Weights of a small spectrogram enhancement model.
Model: 5.21M parameters, activation relu.
Training: muon at rate 0.032, 5800 steps, batches of 128.
Data: trained on short made-up English sentences, spoken by a formant synthesiser in many voices, 26041 training examples, 28.5 epochs.
Rows from block 5, named by matrix and row number. Rows with one number belong to one attention dimension. Each number is 128 + 24 x the weight over its row's rms, rounded and kept within 0 to 255. All counts start at 0. After the name is the row's rms in percent of the matrix's.
# q: attention query, key and value (stacked) (model.mid.1.attn.qkv.weight, 768x256, the q third), inputs 0-85
# k: attention query, key and value (stacked) (model.mid.1.attn.qkv.weight, 768x256, the k third), inputs 0-85
q.125 101 [108 138 110 116 137  86 161 125 120 172 116 173 127 101 134 100 163 119  71 149 153 157 108 115 134 148 165  97 143 122 132 125 101 158 161 119 130  96 157 104 122  95 108 119 190  93 129 100 166  95 100 127 106  91 128  83 137 176 101  85 122 137 119 112 109 116 145 143 122 121 123 173 111 116 131 164 162 135  93 143 138 134 119 121 127 126]
k.125 101 [137 136 140 109 116 100 153 112 129  88 116 158 118 127 115 165  56 164 129 103 130 129 102 107 109  99 137 140 128  82 110 143 106 172 130 121 100 115 119 114 168 120 115 140 122 124 121 156 124 142 150 114 140 126 154 122 109  97 143 168  85 144 142 173 129 123 109 139 160 112  98 127 148 142 145 171 121 107 125 123  95 116 127 132 148 117]
q.126 094 [123 118 126 113 139 108 104 119 123 127 137 132 133 113 133 177 106 135 153 102 146 122 115 132 141  96 160 133  95 143 159 137 110 137 113 147 117 157 123 100 119 164  89 168 101 158 125 171 121 129 143 153  99  89 125  93 132 122  96  88 161 120 124 134  84 132 145 104 112 112 146 164  95 121 161 108  86  87 161 163 121 110 138  99  84 186]
k.126 093 [125  97 131 134 113 118 150 127 124 111 118 142 151 124 165 150 140 142 100 144 139 167 130  90 112 113 147 188 132 149 146 117  89 144  97 138 152 154 121 123 129 171 137 133 134 112 130 128 114 124 121 122 151 140  93 146 104  76 132 163 147 120 121 129 114 124 119 144 159 116 139 151 136 165 131 115 147 190 161 140 119 169 130 124  73 158]
q.127 093 [138 101 126 106 125 149 142 154 110  74 108 113 123 152 145 168 129 119 149 123 142 173 130 152 140 148 163 161 146 117 158 148 125 155 109 134 120 153 116 126 146  97 112 129 159 143  89 123 138 147  84 124 124 152 128 152 117 138 102 150 131 118  72 142 145 110 125 159 133 122 130 145 128 123 106 117 119 144 116 126 117 123 138  90 166 142]
k.127 095 [ 82  91 110 127 120 113  97 159 146  96 129 152 141 162  98 149 145 141 163 123 109 102 115 154 135 124 127 116 134 147 121 137 137 156 144 154 105 162 104  89  78 148 106 112 126 129 160 129  94 138 105 122 127 117 151 122 136  97 145 109 156  74 128 138  75 110 117 144 118 170 151 129 133 163 101 123 143 138  97 143 145  84 117 131  93 130]
q.128 097 [ 85  80 135 112 110 145 103 140 126 130 134 110 106 135 145 153 147 123 146 129 143 113 142 151  97 129 123 105 150 120 120 180 124 154 123 132 124 147 100 158 151 123 121 148 104 107 123 115 108 129 185 143 116 122 144 108 128 129 120 146 152 147 131 111 100 174 117 129 102 103  95 136 131 123 125 131 152 115 151 144 131 139 135 153 127 169]
k.128 104 [ 78 135 148 170 118 127 141 139 128 138 153 115 144 113 143 140 142 162 115 117 123 118 177 142 129  86 184  89 130  94 134 146 119 120 124 122 104 150 157 106 103  94 143  97 111 125 119 118 141 132  83 137 161 115 116 103 114 113  91 125 161 151 188 123 147 110  83 129 102 114 138 139 132 163 112  96 147 103 139 122 121 177 128 122 137 101]
q.129 099 [135 119 125 146 153 120 135 146 165 108 141 124  95 182 125 141  99  99 150 107 113 130 132 122 120 149 102 170 147 152  64 136 137 115 124 116 120  94 148  97  99 156 112 122 160 115 167 148 178 122  99 149 131 154 161 120  83 165 116 157 104 148  99 118 140 136  99 100 148 148 125 163 122 112 109  98 144 149 131  97 131 127  88 106 118 118]
k.129 097 [137 155  74 141 156 156 102  96 114 108 110  96 104 156  84 138 143 111 130 154 116 140  92 130 137 118 114 159 123 139 127 108 153 190 111 137 142 102 144 142 126 167 131  81 141 150 145 152 139 113 108 148 137 159 167 148 124  98 103 129  79 112 116 140 196 120 125 170 126 142 115 169 133 111 133  63 106 142 119 117 101 133 141  73 122 142]
q.130 106 [ 98 157 143 156 128 115 148 169 102  73 184 111 137 127 105 100  94 133 128 145 131 158 157 128 159 161 119 128 161 116 103 143  92 112 146 107  93  89  81  97 124 139 185 118 173 132 117 132 124 105 140 135 180 161  95 145 132 154 137 126 102 192 163 127 149 155 152 132 126 153 139 140 128 109 115 101 111 143 119  92 115 160 116 187 128 139]
k.130 107 [ 91 138 169 147 126  99 144 102 159 138 143 137 124  89 160 131 167 132 134 138 124 113 145 129 123 155 126 127 107 114 118 135 128 113 105 114 167 104 105 135 119 137 122 131 116  91 117 139 118 136 125 131 131 117 105 128  95 151 178 120  77 118 120 140 106 132 105  95 126 132 187 139 166  80 138 148  79 163 106 131 144 139 130 120 108 168]
q.131 091 [119 156 177  89 134 118 151 153 140 109 147 104  87  99 126 118 114 150 120 157 172 143 141 123 168 104 152 127 150 135 146  99  93 156  66 158 100 132 124 115  99 171 112  94 158 129  99 136 156  98 120 129 100  90 130 133 146 118 145  83 115 128 131 149 164 104 162 134 143 116 166 152 164 163 155 119 128 108 116  93 124 117 118 148 101 113]
k.131 090 [118  94 153 121 133 164 123 181 169 149 147 148 144  81  74 120 154 133 131 120 117 126 103 128  73 137 152  79 154 141  38 136 126 135 121 147 132 116 126 131 125 136 116 126 106 134 110 118 117 147 133 130 105 123 130 110 145 136 107 125 120 143 119 152 137 135 152 147  99  92 124 126 129 100 121 165 132 159 143 159 124 104 117 135 100 128]
q.132 095 [118  95 110 105 127 151 111 113 115 175 106 134 153 116 145 151 172 124 108 160  69 123 179 142 103 152 138 110 107 156 121  90 148 116 127 125 170 125 185 174 112  89 114 165  76 155 128 134 131 160 141 114 134  98 145  84 123 131  93 131 127  86  96 137 106 143 103  86 152 128 139 124 120 146 153  95 114 106 142 134 120 135 104 128  95 129]
k.132 098 [127 111 110 188 108 133 153 128 103 150 123 138 137 160 148 117 121 132 170 116 125  84 162 177 112 119 105 148 101 164 135 141 144  93 160 138 129 113  93 129 121 139 180 132 115 174 103 137 144 113 114 146 111 125 105  68 142 136 101 130 149 122 118 150 105 126 131 104 112 144 102 158  89 128 135 139 186 138 101 128 104 136 152 101 122 120]
q.133 102 [ 83 148 189 166 127 119 120 105 128 106 102 164 140  98 107 145  67  98 143 142 128 141 101 106 146 124 113 152 124 126 115 165  91 152 136 109 121 148  81 159 132 186 146 151 115 141  94 150 131 140 134 114 138 140  96 122 169 127 105 106 116 104 108 130 106 106 120 148 126 102 118 132 121 187 128 137 144 112 136 151 139 131 128 118 112 120]
k.133 097 [135 136 155 145 150  96 144 169 163 119 130 183 130 124  62 123 143 151 120 125 141 153 150  96 106 118 141 134 165 155 121 162 123 170 147 112 114 171 120 105  91 125 122  75 121 108 130 128 120 107 111  74 102 157 114 137 106  86 143 110  88 106  99 115 109 140 124 143 120 154 119 135 127 118 119 110 112 166  99 133  88 111 104 161 116 121]
q.134 089 [ 98 135 187 118  84 146 154 120 111 145 149 120 155 103 149 127  78 129 149 118 118 125 147 112 128 128 108 166  69 147 133 147 102 143 126 149 188 156 136 132 111 137 100 124 115 166 143 159 146 125 156 127 121 102 117 162 115 135  99 148 151 144 137  88 112 155 137 138 180 133 123 147 107 134  93 140 156  63 135 135 137 115 109 101 116 125]
k.134 085 [128 125 137 166 129 141 115 130 139 149 141 139 102  87 160 130 117 121 104 108 136 126 124 120 170  96 114 109 129 122 161 127 139 135 121 127 140 156 122 159 165 130 124  93 138 148 129 112 126 182 158 136 177 183 173 115 155 108 119 139 135 140 154 101 109  92  98 101 114 115 132 122 143 103 144 124 104 107 161 141  61 143 139  87 123 117]
q.135 095 [109 140 113 107  99  88 158 130 134 121 174 142 152 125 123 161 130 141  72 145 129 133  95 130 125 129  74 155 113 105 123 126 119 157 134 111 138 168 158 106 128  90 120 148 117 149 131 129  89 170 138 114 115 161 135 168 168 115 147 146 161 115 123 137  95 123 150 134  92 121 169  83 118 105 104 105 131  99 137 112 151 114 143 119 132 129]
k.135 099 [102 106 106 124 136 145 146 137  95 142  94 161 100 122 165 125 118 140 161 153 107 137  96 138 136 128  97 143 130 110 155 136 138 124 131 100 118 144 117 124 131 115 154 114 169 167 178 163 136  90 153 145 136 130 148 140 134 154 153 102 163 183 121 108 106 143 111 166 142 153  83 142  89 124 156 125 167 151 101 156 118 111 179 153 112 110]
q.136 101 [ 87 132 139 150 119 112  88 107  94 116  86 126 115 175 142 117 151 101 107 121 131 157 125 118 152 115 220 128 155 127 127  65 138 167 105 123 121 145 118 102 106 122 115 120 124 109 117  90 128 153 101 118  84 134 133 113 144 104 159 129 202 112 155 123 140  96 160  83 115  85 169 161 137 105 109 126 103 179 142 101 159 117 142 106 143 169]
k.136 098 [146 115 151 101 107 197 179 173 147  59 128 126 110 167 110 114  96 151 111 129 112 111  70 124 106 126  92 108 156 175 132 119 134 115 117 119 133 151 104 105 133 107  84 114 123 114 157 131 142 112 121 163 125 100 130 112 169 151 117  94 106 155 125 137  97  93 141 131 118  99 124 110 108 132 146 129 166 134 133 128  65 155 140 112 122 114]
q.137 106 [118 150  85 178 146 114 210 136 133 140 143 132 160 117 103 115 117 154 150 110 110 167 107 106 138 142 145 138  93 120 156 117 166 125 151 125 167 159 172  89  95 134 112 112 130 136 124 108 109  87 109 113 130 129 134 157 151 199 128 149 101 145 132 151 147 132 134  85  89 111 158  85 142 121 136 121 118 106 117  83 126 107 151 124 164 117]
k.137 095 [105 103 114 106 104  90 145 105 156 112 105 146  99 136 149 120 127 111  77 128  98 155 118 145 145 117  89 152 145 129 139 145 105 129 163 112  72 151 101 139  99 138 130 117 136 148 173 144  99 107  96 137 114 143  92 133  91  82 168 161 102 112 115 124 106 131 150 111 159 144 154 127 176 141 138 154 107 154 119 155  86  89 165 153 129 170]
q.138 098 [164  98 133 121 120 158 111 187 154  55 146 165 105 109 168 136 109  66 142 104 126 116 112 159 105  86 123 125 124 160 130 142 130 135 141 136  74 122 100 112 132 119 146 100 144 164 135  97 161 131  66 156 140 109 133 176 150 128  81 105 118 138 154 179 157 178 104 127 141 109 104 199 136 123 109 110 148 104  99 152 101 112  68 112 137 106]
k.138 100 [154 128 144 146 125  98 125 144 107 129  90  57 146 147 161 126  98 107 117 167  72 104 121 115 140 189 123 160 130 121 108 122 107 101  98 134 128 130 149 103 128 126 118 135 113 111 105 112 129 113 127 102 135 177 141 134 144 157 124 149 166 139 163 117 195 119 121 163 143 110 168 139 133 122 108 144 148 137 115 117 117 149 107 136 128 155]
q.139 105 [137 144 114 115 140 120 169 148 175 107 128 131  94 161 145 133 144 192 153 109 126 114 103 118  97 161  95 102 112 134  82 147 151 104 134 110 165 117 157 149 140 164 127 107 114  94  95 147 160 154 122 112 133 146 146 103 175 154 140  82 107 123 106 146 118 147 132  85 101 116 141 100 170  99 115 164 151 173 119 103 115 114 156 107 154 160]
k.139 103 [138 143 112 180 155 134 141 141 120 133 126 101 136 162 135 127 110 104 143 122 152 105 122 135 150 129 162 139 111 137 171 132 119  89 134 137 111 109  84 136  97 167 111 103 125 109 126 208  92  95 129 118 128 128 115 147  82  60 104 119 113 134 179 142 164  99 132 161 159 157 131 164 171 128 143 136 158 120 107 128 169 143 119 105 135 143]
q.140 102 [119 120  86 178 126 126 173 128 148 161 158 128 160 121 123 144 118 135 149  88 138 102 156 136 101  88 120 130  85 118 110 153 120 126 137  90 127 197  87 153 122 125 180 116 108 115 123 151 124 112 117 108 154 114 168 138 161  99 151 130 135 152  96 149 137 147 125 143 177 109 105 136 128 144 101 101 142 108  84 132 138 113 149 133 119 123]
k.140 101 [137 125 123  58 151 148  88 141  92 141 104 140 158  97 162 158 102 123  49 126 147  92 141 138 126 135 161 142 118 148 136 126 180 110  99 169 103 134 123 146 144 138 107 154 137 119  79  99 128 126 132 163 134 135 121 149 156 117 107 154 116 114 113 115 140 130 108 114 136 163 103 103 137  91 133 162 105 130 171 142  60 100 134  90 110 135]
q.141 089 [112 100 125 108 140 147 168 190  98  93 132 154  99 134 130 167 118 127 169 146 142 107  93 154 123 144 124 115 163 103  92 185 138 116  96 153 139 112 115 121 114 145 118 127 117 131 149 120 135 152 120 175 136  98 138 109 127 152 118 111 135 109 131 131 109 162  72 110 122 115 131 137 133 126  62 102 157 144  85 164 105 138 146 164  79 105]
k.141 092 [139 146 116  98 123 121  52 131  99 104 107 133 129 151 188 122  91 121  81 128 151 108 137 143 157  91 134 119 119 149 141  95 131 143 122 144  80 158 149  85 132 118 111  87 147 137  81 130 102 105 105 129 173 144 130 132 134 142 140 142 163 121 113 161 165 145 128 179  95 143 167 148 144 166 129  91 120 125 154  99 117 113 177 146 120 120]
q.142 098 [ 92 127  90 113 117 126 152 128 111 159 147 120 131 157 133 129 105 147 199 138 166 139 167  72 122 137  89 109 114 116 129 150 141 100 112  99 178  99 132 146 115  50 133  85 104 106 112  98 150 125 193 120  92  92 129 127 119 104 134 173 135 129 159 117 166 137 105 136  87 122  88 137 133 136 107 114 118 107 123 158 156 129 127 143 149 182]
k.142 100 [132 182 120 114 131 102 152  89 136 114 163 149 134 100 113 148  70 126  69 113  83 178 113 111 139 142 147 155 132 122 176 130 177 101 136 147 126 110 104 146 109 145 133 137 135 141 116 105 116 110 105 124 149 143 119 102 112 123 128 133  98 136 159 133 125 152 119 100 102 123 152 109 135 134 150 177  62 131 172 115 107 138 113  97 116 146]
q.143 095 [128 133 116 100 132 149  98  96 155 116 121 136 162  95 161 160 140 122 117 134 114 166 163 145 134 160 139  99 185 120 156 128 132  83 115 110 147 107 111 113 159 108  88 157  88 203 112 160 130 160 104 121 106 117  87 121 158 132  95 146 120 156 117 103 143 188 131 118 138 156 137 124 156 131 155 119 105  84 139 151 160 159 109 145 107 168]
k.143 093 [ 82 144 168 129 106 116 137 123 113 139 116 130  89 145 143  99  84 162 173 158 146  80 128 153 112 178 105 113  78 150 146 161 117 125 131 139 131 133 132 137 110 125 125 131 128 133 138 187 123 128 131 111 108 101 126 146  95 138 107 148 141 149 132 108 119 114 120 130 135  97 121 123 102 152  87 125 145 125 111 127 128 127 169  99 121 112]
q.144 094 [145 118 136 132 129 114 207  93 123  90 143 153 145 198 131 100 112 126 149  93 136 119 117 118 180 155 117 120 153 111 116  98 142 109 128 123 119 134  92  89 116 111 171 114 141 104 173 139 121 150 115 172 136  94 141 159 145 134 118 122 156 110 127 104  94  94 154 141 133 165 121 148 131  97 113 157 121 146  92 114 105 126 166 177 117 132]
k.144 094 [134 124 145  89 144 143 141 105 128 138  98 152 138 149 133 140 116 147 120 125 138 108 154 130 157  85 123 118 146 171 132 162 114 129 113 105 112 159 114 104 159 138  98 137 139  89 123 129 154 131 167 111 155 107 130 147  87 136 157 147 115 116  80 150 111 151 146 124 102 170 155 105 123 131 157 117 123 160 147 154 100 115 111 109 151 126]
q.145 093 [127 133 170  89 124 100 134 109 123 137 112 142 118 140 135 138 127 136 159 156 110 139 153 135 109 150  90 134 134 166 160  98 126 140  91 128 167 153 145 115  82 160 145 156 155  97 126 134 103  87 132 135  95 111 131  91 148 146 115 127 132 130 108 119 116 143 160 129 111 102  97 159  89 165  95 114 109 133 143 103 140  99 125  85  91 102]
k.145 098 [162 151 106 126 112 180 126 117 118 121  96 107 110 102 144 134 133 126 134 152 148 157 116  99 114 134  93 110 128 174 147 168 157 156 182 125  82 156 139 127 166  98  93 114 153 190 116 106 137 158 140 115 141 144 123 116 131 132 125 132 125 109 164 151 117 124 126 146 115 149 108 102 140 165 124 149 139  99 135 142 114 145 133 136 100 157]
q.146 097 [ 93  98 146 143 135 105 179 190 153 144 161 153  80  94 137 129 148 103 156 122 136 134 120 120 157  92 124  72 128 143 112 140 129 125 107 129 121 135 108 130 113 151 122 123 200 142 103 127 162 107 111 132 155 119  99 124  91 107 146 113  93 120 130 145 130 125  97  91 156 142 145 170 156 156 106 118 144 116 105 165 144 152 154 114 139 140]
k.146 094 [135 132 138 145 101 116 133  95 154 135 136 100 153 122 167 123  79 136  90 128 104 124 150 118 140 145 115 143  97 141 140  98 113 124 123 166  87 166 136 118 126 127 113 136 152 124 122  78  94 166  99  81 136 117 129 133 154 148 122 160 159 124 149 158  97 144 155 142 106 123 162 106 146 120 176 172  82 145 141 161 101 137 114 134 106 140]
q.147 093 [102 155 141  76 170 133 139 152 138 145 163 163 120 100 109 173 110 110 114 130 127 119 131 128 149 122  96 101 137 125 102 145 146 130 115 154 108 144 131 152 129 155 168 159 137 156 143 123 138 124  93 109 111 136 117 135 136 137 143  79  97 142 119  98  98  99 136 122 136 171  84 133 106 124 147 148 121 186  86 123 125 115 124 138 123 113]
k.147 097 [177 104  99 150 170 118 103 140 126 147  91 151 105 136 118 101 140 143 164 148 177 114 156 158 114 141 147  99 117 164 116 108 117 130 105 102 122 145 126 123 158 103 138 126 141 157 139 150 155 132 167  91 112 162 131 105 109 101 148 160 114 102  86 163 118 134 149 138 149 143 109 190  96 114 148 177 134 128 145 151 125  88 117  98 109 137]
q.148 094 [129 126 127  86 125 126 152 114 118 132 150 131 130 141 124 135 101 130  76 154 124 138 136 155 109 146 105 117 148 136 144 123 111 142 127 137 167  83  92 109 117  92 143 128 137 146 126 135 145 147 143 101 148 171 129 126  90 100 134 124 170 107 136  67  76 124 127 136 139 128 152  98 158 119 159 148 154 124 129 119 124 131 169 154 147  99]
k.148 093 [179 106  85 127 152 145  96  93 134 108 120 158  95 130  92 112 165 151 150 126 117 134 114 111 113 138 156  93  95 156 136 120  90 101 106 159 158 159 129 125 143  98 143 105 201 163 155 118 128  97 138 156 140  90 165 126 153 150 138 128 109 112 120 118 126 151 131 124 118 154 122 155 132 116 104 139 113  96 142 106 143  79 115  96 134 129]
q.149 094 [157 140 126 133 147 156 142  84 139 135 109 101 201 150 142 125 137  74 119  89 112  86 132 136  87 187  94 139 129 109 128 165 113 128 164 133 108 128 128 151 129 132 145 150 130  91 141 111 117 157 150 135 161 128 154  78 162 147 151 154 109  80 121 147 130 146 137 147 124  67  92 118  92 108 136  53 157  98 157 124 139 171 140 107 146  95]
k.149 094 [121 167 132 113 126 137 155 100 120 177 150 161 151 123 132 142 110 131 111  97 122 149 135 107 143 118 115 126 165 143 140 151 185 180 101 150 113 131 134 123 118  89  90 102 117 162 130 136 145  75 139 118 185  88 133 104 120 113 155 164 147 153 119 105 147  91  73 150 151  87 126 111 158 177 134 129 123 104 140 118  99 125 100 131 166 133]
q.150 098 [118 155 137  71 129 159 131 114 133 119 124 117 156  82  79 147 151 166 102 143 193  99 142 113 146 121 149 151 112 140 179  87 142 118 100 166 163  90 119 123 148 133 142 132 124 157 147 141  94 113 129 145 144  80 150 119  85 119 113 111 103 137 127 110 113  74 101 133 166 137 132 105  96 141 155 117 130 124 163 153 128 114 130 131 119 155]
k.150 093 [189  97 148 120 140 127 123  93 133 134 103 106  90 143 177 107 118 122 149 133 112 139 159 109 146 133 129 128 131 137 136 138  96  96 128 159 110 141 131 124 100 132 111 151 120 158 104 163 140 132 138  78 146  67  79 156 106 159 114 110 208 106 119 145 126 152 122 131 139 136 143 112 143 135 138 136 145  71 123 121 137 116 131 137 104 143]
q.151 095 [ 77 126 178 133 141 140  91 149 101 119 123 123 152 128 151 112  88  72 134 122 121 156  87 155 122 153 110 152 129 111 125 145 124 122 165 147 100 110 103 122 125 140 123 146 159 132 167  84  95 129 146 138 125 141  95  79 129 132 106 157 113 114  92 147 140 110 156 130 126 173 138 119 159 140 124 123 109 177 141 110 162 148 121 137  76 116]
k.151 096 [107 185 119 146  93 125 101 162 113 114 139 128 158 120 109 105 144 129 140 116 118  96 143  93 118 153  95 119  88 139 126 111 149 172 101 126 132 119 146 116 122 107 159 127 127 116 135 125 134 138 119 134 151 123 168 142  89 144 157 160 127 113 126 107 107  80 115 117  98 115 153  97 143 135  98 119 117 114 117 151 134 116 138 147 144 169]
q.152 109 [120 121 121 123  97 107 144 161 117 104 123 149 134 120  94 127 143 160 164 155 166 105 117  92 130 136 128 127 124 112 132 165 146 117 166 146 126  82 148 129 118 119 160 121 130 134  73 134 109 125 124 145  96 107 105 133 122 144 185 110 103 136 119 152 123  91 108 147  99 137 120 112 170  90 115 120 111 163 127 159 152 131 152  98 114 152]
k.152 107 [141 116 113 163 106  81 129 149 157 144 121 135 144 108 210 121  98 175  85 140 140 165 120 105 134 140 147 100 147 105 152 107 104 155 101 161 134  98 150 153 137 114 122 129 166 133 145 137 144 135  91 135 101 123 108 152 169 143 144 161 141 181 157 140 121  72 139 122 173 105 145 112 136 157 157 152 111 150 101 138 161 114 151 167 154 134]
q.153 095 [112 131 172 105 131 137 160 106  80  89 124 143 102 136 134 142 102 125 112 115 163 171 121 137 117 110 117 163 125 133 161 101 150 158 176 155 104 110 109 128  93 130 112 103 180 117 108  98 149 115  72 152 115 169 131 141 114 176 118 120 120 163 126 162 143 112 127 158 147 125 144 119 121 126 103 123 167 146 126 130 112 111 131  75 116 124]
k.153 095 [151 109 122 122 152 109 152 108 116 115 118 124 142 120  95 136 137 127 137 111 132 151 103  94 125 142 116 118 150  93 120 127 123 179 119 151  92 204 154  93 124 133 144 117 112  97 157 105 116 159 140 116 122 122 122 137 149 134 192 143 135 108 131 144 114 144 123 113  89 115 168 154 151 147 127 128  67 140 134 146 113 132 131 163 113 111]
q.154 109 [133 158  78 156  98  99 114 105 125 119 113 146 150 126 102 112 178 107  77 129 116 108 108 135 169 125 154 149 138  99  87  87 129  88  88 128 133 102 124 131 133 129 132 161  99 111 118 137 116 134 157  94  60 108 101 130  85 159 134 158 150 140 114 134 107 178 149 125 111 135 133 133 156 116 133 141 102 192 158 154 136 108 126 100 123 122]
k.154 106 [188 121 120 140 139 140 161 130 151 139 126 161 120 163 139 130 124 136 136 114 177 152 116 164 114 128 106 125 115 126 177 155 117 153 137 123 133 119 127 173 146  96 110  93 156 121 137 135 103 162 152 116 149 138 115 117 111 136 138 146 127 137  79 103 116 142 149 119 139 131  89 105  75 124 120 139 152 125 154 147 162  86 130 145 119  97]
q.155 099 [116 164 114 134  88 127 113 154 140 118 114 100 123 125 153 110 140 146 131 107 180 116 130 117 129 135 142 115 130  93 120  75  97 138 125 131 140 131 108 127 133  97 111 129 140 145 107  92 178  82 142 121 118 104  59 137 118 101 158 157 101 156 158 115 165  70 114  84 135 144 115 158 111 123 157 146  97 130  98 117 147 119 151 116 152 130]
k.155 103 [150 124  96 159 113 115 130 111 122 111 102 118 119  98 143  92 112 128 152 140 152 116  97 122  91 122  65 136 120 146 128 139 115  98 156 145 122 140  99 137 105 142 111 155 115 123 150 102 128 156  78 148  99 120 139 138 122 164  85 122 103 151 115 100 121 118 110 137 116  73 100 143 125 131 110  95 134 171 176 111 119 157 133 129 110 153]
q.156 094 [178 113 117 115 127 140 149 101 114 125 148 101 114 112 107 123 114 102 125 126 128 117 175 162 113 120 165 142 126 108 170 157  96 167 135 128 132 178 117 132 160 193 129 129 125 159 137 131 129 113  98 129  88  96  90 129 110 126 120 138 130 134 113 133 166 138 123 109  99 188 116 161 139 111 115 124 145  90 135 134 123  99 100 136 122 117]
k.156 093 [114 139  78 109 125 114  98 149 154 146 130 125 169 114 146 104 175 110 116 153 137 118 122 115  99 159  74 142 125 119 134 110 161 126 130 123 144 135 157 147 142 123 139 124 122 141 108 102 158 181 113 108 121 202 136 117 138 142  89 121 140 141 110 123 106 134  70 142 144 145 159  86  94 132  99 125 132 164 119 174 105 134 160 180 142 119]
q.157 098 [107  94 156 123 144 127 115 155 119 150 117 125 136 159  99 132 178 155 140 117 114  92 111 103  94 167  91 128  80 132  79 143 173  90 120 151 154 150 121  84 113 150 167 150 113 128 149 135 121  45 143 130 151 141 145 132 160 124 134 132 114 110 124 152 129 125 152 121 179 145  95 156 121 136 134 150  92 165 154 128 131 145 128  85 129 165]
k.157 104 [119 177 135 167 132  98 100 126 141 141  84 118 129  91 160 140 105 123 127 122  97 156 173 165 123 120 124 144 128 131 133 192 119 132 120  93 146 125 114 157 138 134 128 114 120 141 161 100 127 139 103 120 100 146 154 143 103  89 157 138 115 105 165 106 122 152 148 122 153 131 126 149 143 123 145 138 125 133 128 121 126 155 153 107 110 118]
q.158 093 [132 142 132 158 127 126  69  96 139 135 156  94 136 113 143 101 168 159 121 105  97 132  78 121 163  74 153 105 135 174 166 119 130  84 186 152 117 106 138 140 104 149 129 139 129 128 115 112 135  98  90 144 156 117  99 126 152 136 126 138 132 150 172 104 116 102 107 121 175 122 163 116 150 146 150 163  97  97 164 108 131 126 148 139 127 133]
k.158 101 [121  83 131 137 111 126 132 160 105  87 103 114 107 108 126 112 107 151 124 137 135  88 138 131 119 136 116 129 148 141  97 152  95 122 132 147 151 140 117 132 111 144 112 148  81 178 170  75  73 123 155 179 145 157 150  97 127 158 135 108 103 138 105 131 123 121 148 116 156 103 159 190 114 113 105 106 110 146 117 147 124 127 119  94 141 146]
q.159 099 [151 153 114 129 165 150 159  82 120 122 141 132 128 156 120 152  88 152 147 123 138 144 170 112  92 151 133 144 152 141 162 147 136 126 129 110 181 107 113 146 125 107 150 154 143 137 119 131 154 116  94 110 135  95 133 165 146 193 109 145 143 105 103 138 141 126 128  55 131 116  82 119 140 108 114 115  98 100 131 156 129 127 115 114 149 105]
k.159 102 [111 161  99 131 119 126 140 101  99 136 128 112 138 102 128 136 136 120  99 130 122 148 102 138 111 143 130 133  78 162 131 138 163  80 134 138  99  93 159 126  92 132 142 133 155 174 104 153 153  80 119 105 149 176 141 106 109 125 142 144 151 145 148 101  96 115 111 120 183 115 155 174 138 105 127 147 110 135 158 170 104 144 132  89 143 173]
q.160 097 [ 92 131 131 122 140 155 107 159 112 147 146 107 127 104  93 167  99 144 176 181 149 126 112 116 117 136 134 176 103 115 115  99 118 118 130 163 135 144 140 106 118 118 113 133 124 144 120  98 145 126 120 109 114 128 114 123 128 133 123 106 102 114 112 104 123 153 115 103 146 150 144 105  94 158 146 103  54  99  90 155 180 139 145 145 128 146]
k.160 098 [135 127  74 121 179 147 145 153 126 157 130 163 119  98 120  84 114 156 101 126 138 129 118 176 103 142 116 116 108 118 142 106 120 164  95 138 127 108 151 126 101  97 120 135 121 131 171 157 120 132 149 106 104 129 116  94  79 157  88 118 122 127 186 135 140 132 136 129 150 169 127 128 109 145  93 120 103 150 126 163 109 155 127 157 128 147]
q.161 106 [127 111 148 115 130 137 135 162 140 119 114 177 126 196 147 121 136 141 129 136 176 133 109 117 169 139 117 104 117 134 164 106 110 143 118 111 130 123 122 120 117 154 110 107  71 110 132  82 157 166 154 104 120 106 142 154 170 173 123 124 114 123  85 115 181 140 104 115 167 102 119 148 118 152 102 109 141 120 124 145 173 112 125 154 113 150]
k.161 106 [156 128 110 104 142 153 106  94 113 121 160 127 121 164  84  65 155  93 152 117 135 104 111 133 155 130 105 157  94 163 156 136 180 147  84 124 137 106 125 117 120 138 130 147 167 154 121 115 158 126 138 132 100 114 132 100 136 131 146 151 130 125 137  72 148 135 140 106 134 129 128 111 139  85 156 129 122 101 135 132 173  97 128 143 197  94]
q.162 112 [134 109 146 131 144 119 102 127  95 129  87 121 125 157 124 143 100 131 121 156 176 158  81 164 115 108  78 125 105 134 124 100 120  83 145 107  96 116  78 124 110 114 172 124 102 134 157 105 131 124 127 105 148 133 116 159 117 153 131 130 148 188 136 163 114 142 127 160 126  87 139 126 141 148  91 118 101 140 134 157 141 135 159 111 138 148]
k.162 108 [149 130 141 100 119 133 132 128 131  98 109 163 102 141  69 121 121 126 143 173 165 112 124 122 181 128 112 140 124 109 121 142 120 132 166 131 117 154 126 116 138 165 126 119 137 108 150 136  93 150 131 119 121 110 162 148 152  99 142 108 164 151  99  97  96 162 133 174 101  97 142 139 168 128 130 160 169 125 114 117 120 107 141 134  82 145]
q.163 100 [116 157 159 142 126 113 110 130 107 147 126 117 164 100 154 173 161 136 117 145 118 176 136 150 132 131 124  83 107 108 163 113 151 125 151 100 160  82 130  73 129 144 128 127  96 160 149 141 104 158 140  74 150 103 114  95 136 135 124 156  91 114 138 135 115 182  94 105 148 120 140 136 169 127 129 143 132 127 118 172 153 145 126 138 121  89]
k.163 100 [126  96 132  82 144 194 122 107 118 162 154 133 108 132 154 119  95 139 146 125 141 136 132 142 120 147 129 168 126 126 196 196 126 150 131 151 145 137 145 131  65 115  92 136 163  79  98  92 124 149  89 133 113 125 149 144 126 170 133 137 126 187 127  99 151 115 101 100 105  86  57 117 135 163 122  74  86 111 115 139 113 116 140  68 147 137]